config = dict(
    horizontal_flip=False,
    init='orthogonal',
    optimizer='soap',
    beta2=0.95,
    final_lr_fraction=0,
)
Rows from block 5, named by matrix and row number. Rows with one number belong to one attention dimension. Each number is 200 + 20 x the weight over its row's rms, rounded and kept within 0 to 999. All counts start at 0. After the name is the row's rms in percent of the matrix's.
# v: window attention value (model.blocks.5.attn.v.weight, 256x256), inputs 0-127
# proj: window attention output (model.blocks.5.attn.proj.weight, 256x256, transposed), outputs 0-127
v.14,098,194,219,198,165,211,215,217,214,202,176,179,191,214,232,195,210,222,193,176,246,238,193,181,189,218,212,198,207,184,180,173,196,200,190,145,189,186,209,196,184,224,208,213,208,188,198,226,220,184,195,187,199,183,234,203,180,164,234,202,195,189,180,178,197,227,204,196,213,172,202,207,202,223,226,211,205,206,228,216,171,186,195,243,211,181,178,159,231,203,159,192,188,176,222,194,184,205,192,214,199,241,173,181,206,212,205,222,193,176,224,207,175,208,193,235,195,224,224,182,167,212,214,215,181,195,228,219,203
proj.14,096,184,209,224,184,190,179,181,197,232,216,210,209,178,196,216,192,203,174,224,209,218,211,209,223,211,160,207,194,197,204,173,199,166,235,201,181,170,208,167,164,224,176,236,188,239,175,222,156,240,201,198,199,208,200,179,212,181,194,173,200,206,210,192,230,235,188,154,225,190,263,197,196,195,217,211,191,200,207,199,200,196,204,192,202,197,228,199,167,196,213,180,233,222,213,190,192,201,181,201,206,189,200,207,220,169,178,227,195,162,186,190,205,178,195,180,215,207,173,202,245,161,180,177,208,203,224,197,218
v.15,096,182,164,231,221,216,215,193,199,207,221,220,248,208,214,209,208,186,226,225,211,220,210,164,228,184,193,200,242,180,206,161,178,190,198,223,210,190,176,207,185,197,213,197,197,224,221,174,188,181,198,193,196,193,174,212,175,218,180,176,205,185,207,210,177,216,188,182,202,165,178,223,214,201,237,225,208,179,177,200,205,209,216,184,193,195,224,218,210,159,209,196,202,217,200,201,215,224,259,209,222,208,207,213,204,213,250,221,188,132,212,205,181,233,194,215,216,178,199,189,233,184,207,236,172,222,211,211,210
proj.15,103,211,204,165,246,215,197,182,206,197,198,164,217,228,197,213,206,172,200,207,212,213,220,216,194,216,190,207,188,235,225,188,211,182,164,176,210,173,247,184,187,181,197,197,216,211,209,192,202,184,213,176,165,171,187,193,218,204,198,188,196,173,173,214,211,211,200,207,186,176,198,201,216,209,190,207,195,210,187,191,196,174,215,223,190,244,176,195,216,218,224,228,194,219,209,240,192,214,180,191,201,221,180,184,207,170,214,205,219,202,172,198,215,184,218,158,200,207,192,187,187,209,191,193,164,268,192,165,203
v.16,104,180,217,209,203,173,194,219,212,184,196,178,182,215,193,172,183,239,191,189,218,176,185,184,193,179,185,199,199,199,242,188,215,217,227,231,168,195,222,207,182,182,202,186,170,201,219,180,197,163,153,184,200,203,214,158,216,184,237,235,194,201,206,219,208,220,216,210,176,207,210,171,207,176,177,215,154,199,230,207,201,210,163,172,198,220,213,193,172,231,203,207,203,228,206,148,177,167,185,212,212,229,171,197,233,177,194,200,183,206,170,171,267,182,212,188,226,210,238,219,170,210,215,204,229,211,198,223,211
proj.16,093,208,205,230,171,192,216,202,201,204,210,202,176,193,211,169,208,182,200,200,182,218,172,232,207,191,187,196,168,227,223,206,191,191,202,180,190,222,193,159,208,214,234,193,189,168,188,187,195,203,194,225,200,224,202,180,231,196,190,207,205,181,200,198,214,205,209,212,212,175,190,183,202,208,242,241,224,200,213,201,185,176,192,182,181,199,220,189,161,214,197,234,167,207,206,209,207,167,212,183,224,207,228,180,207,151,173,206,215,191,176,241,211,216,188,168,208,183,226,210,225,211,204,187,198,201,208,167,212
v.17,106,211,211,180,176,199,185,209,182,199,171,200,201,220,162,197,211,194,191,229,201,183,167,215,232,191,200,175,189,216,210,212,230,207,218,205,163,198,160,235,178,227,233,169,212,245,204,236,199,216,193,216,197,169,198,191,204,169,203,184,184,225,213,232,223,202,210,209,176,204,221,201,195,223,239,194,207,207,196,175,176,195,221,205,194,201,163,204,206,219,193,218,204,165,194,199,204,201,179,208,181,238,184,210,197,185,221,184,203,228,176,226,213,193,203,171,209,154,186,233,209,235,203,173,168,219,178,218,192
proj.17,097,219,183,200,194,191,218,203,226,210,187,196,206,181,190,231,167,203,205,203,194,174,205,166,233,197,206,237,174,186,198,222,186,219,184,168,228,174,196,236,211,186,214,211,225,187,191,179,215,205,215,191,202,255,213,178,207,171,180,194,194,197,180,170,205,172,173,206,201,206,169,197,166,225,207,161,255,226,214,200,190,214,211,222,218,211,208,237,177,196,213,203,190,190,235,188,184,211,176,222,200,259,191,217,203,180,177,203,188,239,215,237,230,221,188,193,193,201,215,223,194,188,185,233,210,225,208,196,200
v.18,106,200,181,181,189,215,217,173,214,179,180,203,240,209,201,225,206,200,196,169,184,177,177,183,202,238,207,215,194,191,197,178,216,192,189,148,202,198,199,204,190,195,192,205,199,174,201,175,256,183,179,182,221,232,208,231,211,200,163,198,201,230,190,178,157,211,191,187,195,219,168,193,185,225,214,188,208,196,195,213,165,164,170,209,234,163,204,215,200,205,151,195,184,199,181,210,169,182,191,190,189,174,205,213,193,211,187,228,252,182,227,198,154,206,189,191,187,166,159,189,197,214,178,200,186,197,162,244,190
proj.18,104,220,197,199,197,200,228,211,204,162,200,146,199,201,177,183,166,199,200,211,192,194,226,193,170,215,232,194,204,186,178,214,197,179,164,193,194,208,183,197,201,178,188,185,194,211,213,219,204,184,164,226,232,190,177,205,209,185,191,216,209,224,191,188,230,211,209,214,201,185,157,224,215,166,188,234,192,183,211,221,228,169,150,237,200,190,215,212,202,211,190,174,226,188,211,184,155,190,205,218,243,187,191,202,220,203,149,193,224,207,177,176,190,234,184,175,196,175,199,199,192,192,197,184,194,227,203,244,226
v.19,094,190,218,166,200,190,173,204,164,183,215,204,222,186,174,205,196,242,233,221,206,140,205,166,219,203,205,212,224,195,233,207,200,190,187,166,195,201,232,200,190,223,205,190,187,212,212,221,192,206,224,204,159,187,254,241,190,168,213,194,229,193,229,198,201,210,202,206,173,197,178,228,190,188,252,199,202,158,214,217,204,191,181,200,226,201,197,199,188,222,212,183,214,213,195,179,162,194,174,194,189,188,215,162,176,210,224,206,208,196,185,214,199,209,171,196,189,202,206,216,211,207,210,217,203,168,191,222,196
proj.19,104,208,205,206,185,220,178,173,154,236,185,203,190,226,189,177,214,176,193,211,217,207,219,209,219,203,215,158,185,235,225,189,205,224,200,213,177,200,213,182,170,177,188,206,234,200,222,211,217,201,170,221,177,213,211,202,218,188,207,220,223,183,182,184,156,218,166,205,167,137,202,178,219,187,220,182,203,185,211,213,188,190,203,193,211,206,190,207,192,221,191,209,191,181,204,243,200,212,208,242,195,180,161,212,218,170,203,178,182,208,199,188,207,194,201,192,200,247,180,204,189,171,229,200,219,192,202,185,210
v.20,100,205,201,218,161,203,213,181,203,192,206,182,211,187,196,208,236,191,218,185,173,228,195,208,207,198,210,193,179,237,204,195,208,195,194,223,158,223,203,164,225,184,218,229,208,225,243,207,177,206,189,216,164,186,200,203,188,167,225,209,217,201,183,215,232,200,188,174,187,201,193,196,195,217,191,200,201,210,164,228,148,220,215,228,191,204,167,217,193,213,185,197,167,197,216,231,137,200,240,220,151,215,173,182,185,155,193,168,211,191,211,194,193,250,213,202,231,169,187,203,211,218,180,210,197,186,183,209,204
proj.20,098,200,174,213,171,201,215,187,192,209,232,208,198,216,198,227,185,198,165,212,173,160,213,170,179,213,238,168,177,191,224,213,208,229,186,214,181,232,195,193,220,198,184,219,216,195,206,207,223,206,219,224,201,201,197,188,195,212,207,203,203,247,221,185,205,238,236,150,190,192,187,200,220,185,188,233,189,197,196,190,188,161,196,215,198,199,208,191,197,155,196,179,170,206,197,180,215,215,182,210,212,228,192,179,205,184,182,187,204,212,226,200,183,210,230,220,224,215,193,236,220,212,174,203,205,165,177,191,220
v.21,097,204,212,206,192,190,216,213,209,199,149,210,187,199,201,183,200,197,208,209,183,220,222,168,215,171,172,252,233,199,225,193,220,203,165,163,227,207,170,218,180,192,199,179,204,213,197,195,229,188,244,201,238,166,172,209,162,197,216,226,197,204,196,174,198,198,208,255,222,212,229,204,180,209,174,173,186,231,220,189,193,224,204,194,237,169,198,177,213,211,180,204,197,208,204,198,204,185,222,242,209,153,205,193,211,237,212,196,171,199,197,194,164,216,229,204,201,220,233,168,210,162,193,202,172,192,179,218,175
proj.21,092,210,193,216,208,210,195,188,216,223,169,176,210,196,165,198,186,172,238,187,188,225,219,202,231,236,186,184,183,223,191,176,211,185,152,216,196,213,185,156,195,209,210,191,201,215,210,202,204,212,223,173,193,214,191,193,163,211,213,189,230,223,208,211,189,178,215,208,187,221,180,173,186,215,227,193,202,240,215,248,186,189,211,188,186,174,230,160,186,216,212,197,222,207,228,192,224,223,192,248,210,224,158,160,170,218,226,200,157,215,187,189,209,198,188,190,209,193,214,164,194,220,210,230,200,189,157,215,211
v.22,099,174,178,217,195,197,204,185,228,220,210,157,208,160,206,201,195,188,209,231,199,214,170,252,203,204,178,251,202,214,189,198,175,203,201,201,204,198,194,221,211,207,204,159,215,202,222,173,178,164,188,177,226,175,184,179,179,217,175,166,225,251,196,192,184,182,215,231,200,180,214,196,182,206,207,214,192,171,210,198,216,193,212,207,220,151,207,206,199,187,186,223,182,232,211,195,161,192,206,228,183,203,209,166,180,220,197,195,197,155,214,167,176,208,209,173,183,198,189,174,215,181,227,196,210,202,205,208,186
proj.22,092,200,195,204,210,188,228,181,195,227,222,195,206,184,187,175,164,232,189,201,208,208,172,208,225,219,196,211,218,189,182,184,181,196,204,200,194,198,186,199,176,220,192,233,184,205,222,184,209,212,216,184,204,227,196,184,181,207,181,206,184,239,228,197,162,242,210,211,194,188,200,214,230,180,185,195,218,202,204,220,182,205,192,162,193,219,162,232,212,219,232,222,187,201,163,181,215,203,189,235,195,223,212,195,245,197,227,186,225,195,167,230,189,205,179,229,203,213,168,195,203,172,176,231,245,213,178,212,196
v.23,095,223,210,189,220,229,202,196,194,204,227,229,174,202,234,175,175,212,223,186,201,207,205,219,177,202,232,195,186,189,183,201,164,184,197,205,160,190,183,249,209,178,225,180,196,213,205,216,240,216,172,174,199,218,231,162,174,185,179,190,180,209,151,228,212,206,215,189,210,199,189,242,170,181,185,206,183,263,203,190,205,197,200,198,217,193,159,213,182,226,201,200,198,220,207,185,212,185,197,190,202,188,189,205,188,197,228,193,173,190,207,180,230,166,228,209,176,193,189,218,212,202,226,187,197,209,183,180,197
proj.23,104,223,201,178,220,189,213,211,196,162,183,230,189,186,201,188,186,230,198,245,182,179,199,192,184,220,213,212,157,198,183,180,208,212,227,236,189,218,160,228,202,194,177,191,192,222,189,196,206,193,165,202,212,193,170,185,218,178,186,229,188,207,213,222,206,185,208,211,221,193,214,229,221,207,224,211,234,198,174,204,211,214,196,195,219,182,202,159,238,202,198,180,150,231,213,216,192,187,193,195,188,173,251,201,194,181,208,186,201,207,230,195,204,168,181,187,180,194,190,190,193,201,196,214,179,213,204,171,176
v.24,093,222,195,185,218,215,219,193,180,212,210,193,191,171,204,181,230,188,181,229,182,184,196,191,188,200,211,173,188,223,181,208,179,186,227,217,188,220,195,182,215,229,203,202,184,211,227,218,217,208,229,223,181,234,217,196,189,179,150,208,203,237,209,181,173,214,190,206,184,194,224,243,206,216,201,189,207,189,213,208,211,216,177,177,196,180,172,220,204,207,205,173,173,192,214,225,203,192,240,188,204,218,205,186,219,199,235,208,198,189,182,198,212,183,201,208,197,191,208,173,231,206,202,204,198,211,225,164,204
proj.24,101,177,189,189,192,189,206,177,199,189,174,202,221,198,226,200,204,175,200,230,206,191,221,189,185,186,206,185,209,232,191,179,182,203,178,208,167,201,222,199,165,223,183,183,169,188,231,189,203,191,195,223,193,177,208,196,191,190,196,225,206,220,169,222,192,192,193,170,179,181,184,191,201,222,187,233,237,204,215,183,186,169,179,204,187,244,182,204,224,197,162,198,196,209,214,194,219,180,218,209,194,229,216,228,175,205,213,191,217,216,166,151,188,190,195,163,211,180,212,187,217,186,228,221,196,199,199,191,193
v.25,111,218,226,201,216,181,195,164,189,191,173,191,172,176,209,206,210,187,152,191,186,200,194,189,185,235,220,206,229,192,221,199,211,197,164,180,214,217,183,213,219,183,213,223,184,211,173,162,199,195,180,226,201,194,232,187,206,234,177,213,216,187,211,210,196,168,174,179,148,196,204,217,199,178,205,223,204,195,189,178,197,207,203,210,209,224,191,226,201,185,201,191,203,217,207,183,167,193,208,241,176,213,139,209,200,195,201,187,196,143,205,180,224,182,193,208,209,172,221,167,228,207,194,220,174,184,234,177,207
proj.25,101,152,169,203,196,236,191,180,206,197,210,183,208,175,178,186,182,223,205,168,174,207,188,196,190,221,211,203,182,211,238,194,188,198,210,171,197,199,225,157,228,156,205,196,248,235,217,169,203,180,213,216,218,185,216,231,214,205,205,188,212,191,169,198,164,193,187,179,178,193,210,224,220,192,197,207,241,193,221,211,168,189,204,181,224,185,176,216,221,195,196,174,200,193,195,218,150,175,165,191,188,201,204,211,206,199,193,187,244,236,190,188,198,222,225,189,191,187,215,218,188,145,185,197,191,185,164,181,210
v.26,096,220,193,225,156,177,213,204,168,189,188,208,205,149,140,192,210,200,224,186,190,186,215,192,184,212,215,180,207,206,174,179,199,196,189,232,195,202,222,154,186,189,190,214,182,212,211,197,186,187,203,221,175,195,197,201,185,169,213,226,208,163,171,210,189,203,218,220,210,192,194,213,191,233,182,213,211,174,202,199,198,208,165,230,182,175,197,189,226,204,229,206,184,166,206,201,201,226,174,195,215,184,196,180,180,198,199,206,212,178,211,216,194,154,227,227,191,206,212,180,194,188,187,210,207,219,194,214,143
proj.26,107,232,179,176,178,192,204,180,174,199,231,195,186,211,220,193,215,226,197,213,220,220,205,182,150,213,156,203,205,207,226,178,201,216,208,158,233,213,180,212,188,184,191,228,200,226,199,177,188,198,196,206,168,224,208,194,229,215,186,220,224,204,178,165,213,193,239,169,194,186,223,199,213,197,206,192,214,196,189,181,182,226,201,192,207,218,192,165,225,210,185,186,199,220,197,188,229,186,158,217,168,199,193,193,176,198,214,189,238,203,209,212,172,183,199,206,199,227,192,214,168,214,180,230,179,186,217,216,176
v.27,104,185,218,206,201,213,212,182,167,201,214,170,229,200,214,203,221,201,206,217,191,175,212,150,225,188,207,195,191,214,207,206,188,239,221,174,208,190,239,187,216,237,208,234,170,208,221,179,222,161,220,225,211,210,189,190,191,194,192,203,226,182,174,183,199,178,211,171,207,181,175,168,211,194,216,230,194,189,170,182,204,214,221,156,197,202,231,165,187,209,206,203,179,210,210,209,206,166,230,198,198,189,201,219,192,208,181,210,205,187,178,201,193,232,206,180,201,211,179,181,232,256,212,222,184,186,192,227,167
proj.27,093,218,185,157,224,215,166,199,188,213,212,208,213,188,179,195,191,184,150,196,179,185,168,205,187,168,204,172,191,220,198,194,187,212,226,162,211,159,180,179,222,225,232,190,196,210,167,192,197,210,228,210,220,261,199,202,194,197,188,184,186,216,216,198,193,195,207,183,206,216,225,215,173,200,178,158,234,169,168,202,206,208,199,218,214,186,181,221,167,197,200,185,210,177,200,220,175,211,206,196,235,197,228,223,236,169,237,200,206,221,221,222,211,168,214,213,179,203,193,198,196,179,181,190,230,189,201,193,213
v.28,097,182,228,189,228,185,183,194,200,211,216,225,200,199,242,221,230,192,193,174,220,207,220,216,222,203,214,182,174,229,198,201,211,177,197,199,216,176,192,207,209,230,207,180,232,214,225,223,230,194,172,195,183,209,208,249,172,199,232,209,161,182,213,203,174,213,191,195,226,167,221,195,213,228,233,184,223,222,180,197,229,203,202,211,209,213,229,202,207,217,209,216,210,175,184,223,230,182,226,227,222,194,154,205,188,214,226,199,213,184,193,197,209,195,224,216,237,235,191,191,185,235,195,216,213,226,216,193,190
proj.28,108,187,187,220,193,205,218,191,217,192,207,200,192,222,223,223,214,214,226,213,161,186,169,177,208,201,176,155,189,208,179,213,193,208,179,234,187,196,202,178,244,210,193,162,216,222,175,190,202,214,242,193,192,196,224,164,209,201,199,188,199,215,230,197,209,238,189,209,203,205,211,203,166,210,191,178,228,208,203,209,199,210,171,190,219,220,194,232,195,213,168,161,216,201,217,219,209,168,217,210,210,215,204,226,193,190,201,206,195,175,207,189,221,170,220,166,230,198,184,207,215,212,182,197,167,215,175,206,230
v.29,104,219,180,188,218,176,186,173,158,224,207,201,213,222,173,191,209,205,199,200,198,195,189,243,211,182,193,157,204,193,192,201,206,190,224,222,172,237,222,203,196,201,190,197,207,265,183,230,197,222,226,206,212,198,203,166,186,221,225,218,196,212,206,193,232,225,173,204,197,191,247,172,205,208,192,201,172,187,206,220,226,193,157,182,198,212,183,216,177,192,171,212,204,183,203,200,208,181,195,210,176,219,169,223,199,171,211,191,221,228,199,199,165,191,203,230,193,194,176,211,200,180,182,254,198,233,187,166,182
proj.29,091,166,192,177,199,167,223,199,189,250,172,203,240,225,189,211,216,191,205,198,209,197,204,206,243,209,185,214,180,225,219,210,190,187,217,167,193,198,209,202,174,208,194,196,177,153,173,237,186,188,169,180,187,215,191,253,202,199,194,171,199,194,150,214,191,208,219,214,207,148,172,222,224,221,218,189,179,228,218,202,188,221,223,243,211,187,166,207,200,213,197,196,184,231,196,183,242,188,208,219,189,171,168,213,191,178,167,208,187,183,184,183,188,193,204,230,190,203,167,192,186,227,227,202,202,228,171,172,215
v.30,096,192,164,222,212,224,214,209,165,175,239,241,218,210,199,192,203,173,180,238,178,198,196,177,194,209,190,240,231,158,197,192,186,210,221,206,216,231,186,207,197,161,200,187,215,205,202,191,169,196,186,218,214,205,233,185,193,182,201,169,230,197,172,204,215,220,203,232,224,220,185,176,203,193,212,205,190,210,214,185,169,151,218,166,187,228,190,205,204,206,222,187,176,221,183,215,226,191,218,185,213,196,249,190,231,196,236,180,175,205,185,178,208,167,186,201,177,190,202,189,207,200,202,199,206,222,186,191,194
proj.30,107,206,181,166,176,191,167,212,206,192,219,200,190,166,188,183,187,202,204,186,197,209,209,214,211,219,195,210,215,242,180,168,208,223,160,169,208,229,196,204,203,183,211,188,223,194,226,210,206,198,157,222,201,209,213,190,206,221,209,191,197,177,214,190,208,253,227,186,213,182,182,162,218,182,193,222,223,213,202,178,209,185,185,208,192,195,200,222,178,185,203,202,187,214,226,205,239,237,201,221,217,214,186,210,217,226,189,216,235,169,177,198,168,241,211,190,150,230,232,200,189,178,210,197,188,212,210,217,238
v.31,104,225,152,203,210,145,245,211,189,230,210,193,200,197,229,185,213,208,207,223,166,213,157,201,195,212,231,225,175,208,206,173,209,198,223,174,162,177,203,215,204,224,259,176,213,199,184,197,162,232,184,180,189,208,184,180,181,195,207,224,205,187,186,199,218,195,187,184,181,246,192,170,232,193,201,195,210,193,192,197,183,182,224,202,215,192,200,190,232,192,216,231,227,201,191,234,204,169,196,183,143,196,215,178,203,199,193,205,201,192,219,170,215,232,174,204,217,200,195,216,238,191,199,186,199,197,175,201,241
proj.31,099,214,190,180,215,185,202,203,209,194,211,186,196,197,154,193,190,216,196,181,178,229,214,207,191,169,181,168,219,199,227,173,221,219,186,189,213,197,216,216,183,182,183,195,227,174,201,171,209,156,212,210,168,256,209,186,173,215,195,215,210,187,202,172,191,187,216,197,191,188,152,187,225,189,222,213,218,189,185,213,194,205,205,167,211,188,208,171,200,224,191,176,219,210,220,170,186,211,177,206,229,188,190,123,188,200,222,204,171,221,172,181,169,209,218,205,189,225,229,215,206,181,235,213,215,162,179,199,221
v.32,107,222,199,224,208,213,218,203,214,203,223,216,171,185,182,199,202,182,186,214,218,181,190,213,209,206,233,172,178,233,206,224,216,224,166,212,200,217,202,178,202,170,224,195,165,171,189,199,238,213,248,185,237,239,190,213,174,216,183,206,183,191,198,189,207,218,225,198,207,154,167,221,206,211,230,213,201,200,196,194,174,199,197,197,209,240,223,202,169,181,215,220,188,210,218,193,249,199,222,183,221,177,184,223,193,207,207,168,224,205,214,178,204,185,215,200,205,168,221,204,220,222,208,192,201,222,221,247,194
proj.32,094,174,245,185,184,201,230,202,242,206,198,187,210,217,214,188,193,235,193,245,218,176,182,185,183,217,224,175,153,192,245,187,242,182,190,184,193,194,234,164,191,174,192,177,196,149,167,173,222,197,172,183,178,183,199,191,182,206,193,196,209,207,181,205,199,161,197,237,208,199,186,213,232,189,200,197,227,201,162,185,220,184,235,197,197,193,198,195,195,177,222,182,205,175,208,220,179,177,200,230,238,221,189,224,182,226,204,176,211,193,195,148,251,213,195,216,199,227,204,185,199,201,218,210,191,195,191,183,197
v.33,098,181,193,223,208,160,171,153,193,184,213,217,192,190,209,221,218,233,213,181,223,230,222,191,196,222,208,215,199,151,188,193,184,204,196,239,214,193,205,230,212,208,186,202,206,215,179,177,179,187,233,214,199,170,187,175,200,231,243,200,220,214,240,205,190,204,183,180,188,219,195,227,216,191,186,212,221,201,214,196,193,197,188,207,192,190,189,154,167,168,212,189,205,208,206,168,181,169,203,163,243,209,191,225,234,169,187,201,236,184,224,209,220,185,243,216,215,206,233,223,170,209,185,198,197,188,234,220,187
proj.33,095,178,214,177,207,216,245,219,211,198,204,205,219,185,189,218,205,183,200,189,186,192,186,230,194,201,189,209,198,186,189,192,191,215,211,206,176,195,208,203,209,237,237,197,222,173,198,197,210,214,190,214,198,192,197,184,221,223,196,203,205,200,210,247,194,198,185,246,227,187,174,194,180,219,219,191,147,207,222,215,176,156,204,209,197,184,210,184,148,168,201,196,236,201,198,242,218,232,196,193,209,187,184,198,201,181,172,163,210,197,215,196,198,218,177,202,202,234,209,198,217,216,187,169,227,179,206,217,213
v.34,093,222,206,179,208,229,198,215,164,177,216,217,193,201,192,195,223,210,203,217,194,182,178,194,195,189,189,203,204,216,191,201,194,207,218,199,205,205,162,192,207,164,233,166,200,185,169,179,190,178,186,193,222,214,208,219,182,192,177,216,192,211,230,205,209,185,181,165,201,197,191,255,222,165,209,202,133,181,171,201,187,220,208,211,201,189,207,212,217,199,205,237,206,191,191,214,176,216,199,234,214,205,145,174,209,180,216,165,210,206,183,205,178,200,188,188,237,210,168,204,209,193,187,206,223,185,199,197,214
proj.34,097,215,232,226,206,183,214,229,191,178,211,187,171,208,201,201,181,197,177,190,207,169,204,184,189,171,224,213,212,199,186,211,217,198,215,211,228,202,218,213,172,175,198,240,188,203,234,187,193,212,210,206,202,187,185,190,197,195,198,205,197,174,202,175,200,181,203,151,190,183,173,244,208,203,199,157,194,210,201,189,208,215,240,220,202,228,181,231,192,212,198,200,225,215,195,162,154,220,195,200,198,189,220,171,210,226,204,214,171,204,173,217,160,193,188,200,199,203,234,224,218,212,168,223,193,178,187,205,168
v.35,097,183,193,172,220,189,219,187,203,193,168,220,204,180,212,240,174,170,207,180,206,189,188,186,215,208,186,200,197,196,202,212,208,183,192,264,201,226,230,223,206,188,193,178,221,206,158,219,199,226,229,163,210,192,178,225,207,211,212,174,205,192,194,184,197,189,228,190,199,223,199,178,208,206,226,235,235,198,211,186,221,190,212,180,190,188,210,197,181,222,199,161,207,213,211,198,221,223,171,223,197,156,212,223,189,209,218,193,208,191,227,203,207,188,199,150,227,202,200,205,227,221,163,226,200,203,166,188,182
proj.35,101,208,173,199,186,206,187,186,244,194,219,178,206,210,233,179,192,179,208,204,201,184,227,195,173,188,186,229,212,183,211,131,185,184,194,188,219,158,260,200,191,214,195,172,225,205,178,193,214,193,195,177,217,163,199,187,219,186,233,225,232,207,195,201,224,225,234,178,201,223,215,207,205,176,187,201,213,211,213,211,200,193,209,214,186,227,219,172,171,173,210,208,160,209,208,200,206,206,209,195,205,176,221,171,188,219,199,230,198,184,197,217,195,201,205,227,225,201,184,162,218,205,215,188,235,196,192,183,175
v.36,093,208,206,228,221,223,201,224,171,222,167,206,214,173,220,207,200,176,232,181,246,245,185,173,206,184,188,158,208,188,228,158,228,203,200,201,171,204,219,193,195,240,207,197,232,211,197,180,189,212,202,237,208,212,194,204,179,190,210,195,174,201,184,219,199,169,234,175,159,191,192,186,196,230,231,187,188,201,219,233,206,203,208,204,190,194,222,182,177,190,172,197,193,191,208,188,212,154,194,206,205,203,208,184,228,155,219,198,174,215,221,210,238,236,172,211,213,198,203,240,159,236,219,172,216,191,170,194,207
proj.36,099,189,203,214,186,174,202,146,191,192,208,198,200,199,175,185,197,202,188,207,191,182,202,197,193,179,163,202,194,203,220,198,197,193,156,229,209,220,196,226,154,215,222,197,210,166,223,164,179,185,229,192,178,159,194,170,216,195,189,186,166,201,224,212,207,218,224,163,180,216,203,207,221,220,195,188,203,201,183,200,194,216,237,214,163,203,182,200,215,173,178,223,212,206,215,217,194,208,190,210,202,210,215,207,188,164,222,164,192,248,224,204,245,194,195,193,227,199,182,206,214,197,172,222,174,163,195,194,223
v.37,102,188,168,170,217,182,228,202,204,172,159,194,209,217,188,193,178,155,208,172,186,172,190,192,172,168,243,235,226,216,171,181,224,212,185,186,180,189,188,237,200,180,215,193,177,223,165,217,195,198,236,207,208,205,228,228,169,179,221,204,227,201,222,226,253,184,207,231,185,201,180,216,187,202,219,213,217,197,169,223,223,165,227,214,191,194,205,209,182,192,198,190,198,204,199,181,208,194,203,182,182,183,194,220,203,189,216,206,208,204,190,239,187,189,179,212,226,176,178,177,189,224,190,202,205,229,219,178,214
proj.37,098,161,183,182,209,228,177,176,222,194,174,195,207,166,201,199,198,204,231,193,215,197,192,175,201,184,218,170,216,184,198,177,180,200,177,147,172,182,214,188,217,207,210,192,201,212,204,184,199,205,187,195,218,190,209,197,194,180,203,194,192,260,231,209,170,204,201,182,201,201,214,213,252,178,233,182,185,217,154,214,188,219,215,212,184,237,191,172,198,167,215,197,192,217,183,186,195,196,208,169,210,161,211,217,205,200,215,236,193,265,170,205,205,181,229,205,198,174,192,187,218,190,200,204,175,224,207,186,194
v.38,102,193,176,175,206,203,186,199,168,196,192,198,191,200,189,205,215,165,214,204,205,183,217,234,172,200,194,213,198,220,205,191,211,156,200,205,215,163,194,234,180,191,209,204,218,203,178,191,197,183,229,213,196,217,208,206,228,208,179,207,230,225,179,197,217,185,208,197,158,219,174,225,213,233,203,205,198,213,219,185,201,221,197,171,238,199,208,202,171,222,209,177,197,168,215,211,187,231,258,182,177,218,196,220,213,184,251,164,197,205,204,164,205,146,189,192,225,178,171,190,173,212,184,210,186,209,174,205,169
proj.38,097,170,181,214,191,191,196,208,218,208,169,182,206,188,214,196,231,200,192,175,225,173,167,207,170,188,208,217,221,170,208,187,189,195,211,197,210,224,210,174,187,194,200,157,200,202,228,224,180,220,185,178,214,205,204,201,189,180,192,156,204,196,218,221,189,191,225,182,182,181,171,146,190,185,202,237,188,227,233,169,215,210,195,211,201,170,183,217,205,207,171,207,187,159,192,188,208,184,211,187,192,196,195,223,207,177,181,200,184,235,220,203,170,176,168,222,199,213,204,208,220,204,215,219,178,166,239,211,208
v.39,095,189,202,169,197,251,200,183,200,207,169,207,210,181,230,202,194,238,211,219,150,239,204,200,198,183,156,167,205,197,214,227,175,219,188,222,198,214,171,198,200,187,204,200,189,173,171,197,229,219,213,196,216,214,171,208,202,187,195,179,189,201,175,202,189,218,210,191,179,212,177,207,192,194,165,192,205,203,170,191,207,174,196,149,207,198,191,183,182,175,183,224,229,183,203,186,213,208,199,222,214,205,195,162,205,230,214,171,187,226,197,166,173,182,156,221,196,198,191,201,185,220,226,212,216,192,234,196,171
proj.39,104,177,188,215,211,215,215,206,205,200,189,232,205,162,185,229,211,163,224,195,195,189,181,206,186,185,220,184,213,209,199,221,172,220,187,158,201,191,206,198,184,226,182,191,190,211,184,217,206,223,178,198,202,211,191,195,173,186,198,229,239,213,224,215,206,233,168,172,223,196,213,164,210,200,211,202,189,165,216,195,210,195,229,211,175,240,162,186,202,170,220,190,199,189,170,230,168,194,229,169,195,230,182,191,202,215,219,206,231,206,191,223,190,180,229,188,199,217,236,195,226,205,183,195,184,222,214,181,178
v.40,091,226,232,188,219,214,208,228,191,202,179,196,202,195,203,216,180,163,241,212,199,199,176,201,200,183,173,224,217,216,190,166,198,209,197,217,157,205,167,202,199,206,204,195,217,229,199,192,246,184,190,178,187,193,216,157,173,196,228,167,182,186,218,197,220,200,174,184,234,206,184,193,203,165,207,199,222,207,202,204,173,230,212,186,243,227,197,227,188,228,216,222,213,209,191,221,174,201,206,208,190,207,193,196,178,196,160,215,185,211,163,179,184,222,200,228,182,207,176,209,197,206,163,199,198,183,213,213,201
proj.40,102,213,201,231,204,198,237,220,211,187,226,246,174,202,198,201,200,222,200,177,197,190,200,200,223,231,229,237,194,209,187,195,205,230,225,206,195,195,232,192,207,232,221,215,193,193,198,196,215,171,240,190,164,225,197,200,162,230,170,227,179,196,210,232,213,159,199,238,249,190,187,223,190,239,223,196,179,201,178,216,200,219,243,220,170,194,201,201,177,181,209,180,200,218,186,188,185,227,183,162,223,206,185,210,214,171,208,233,170,175,160,251,198,226,216,179,178,187,206,190,189,215,223,168,211,217,193,202,202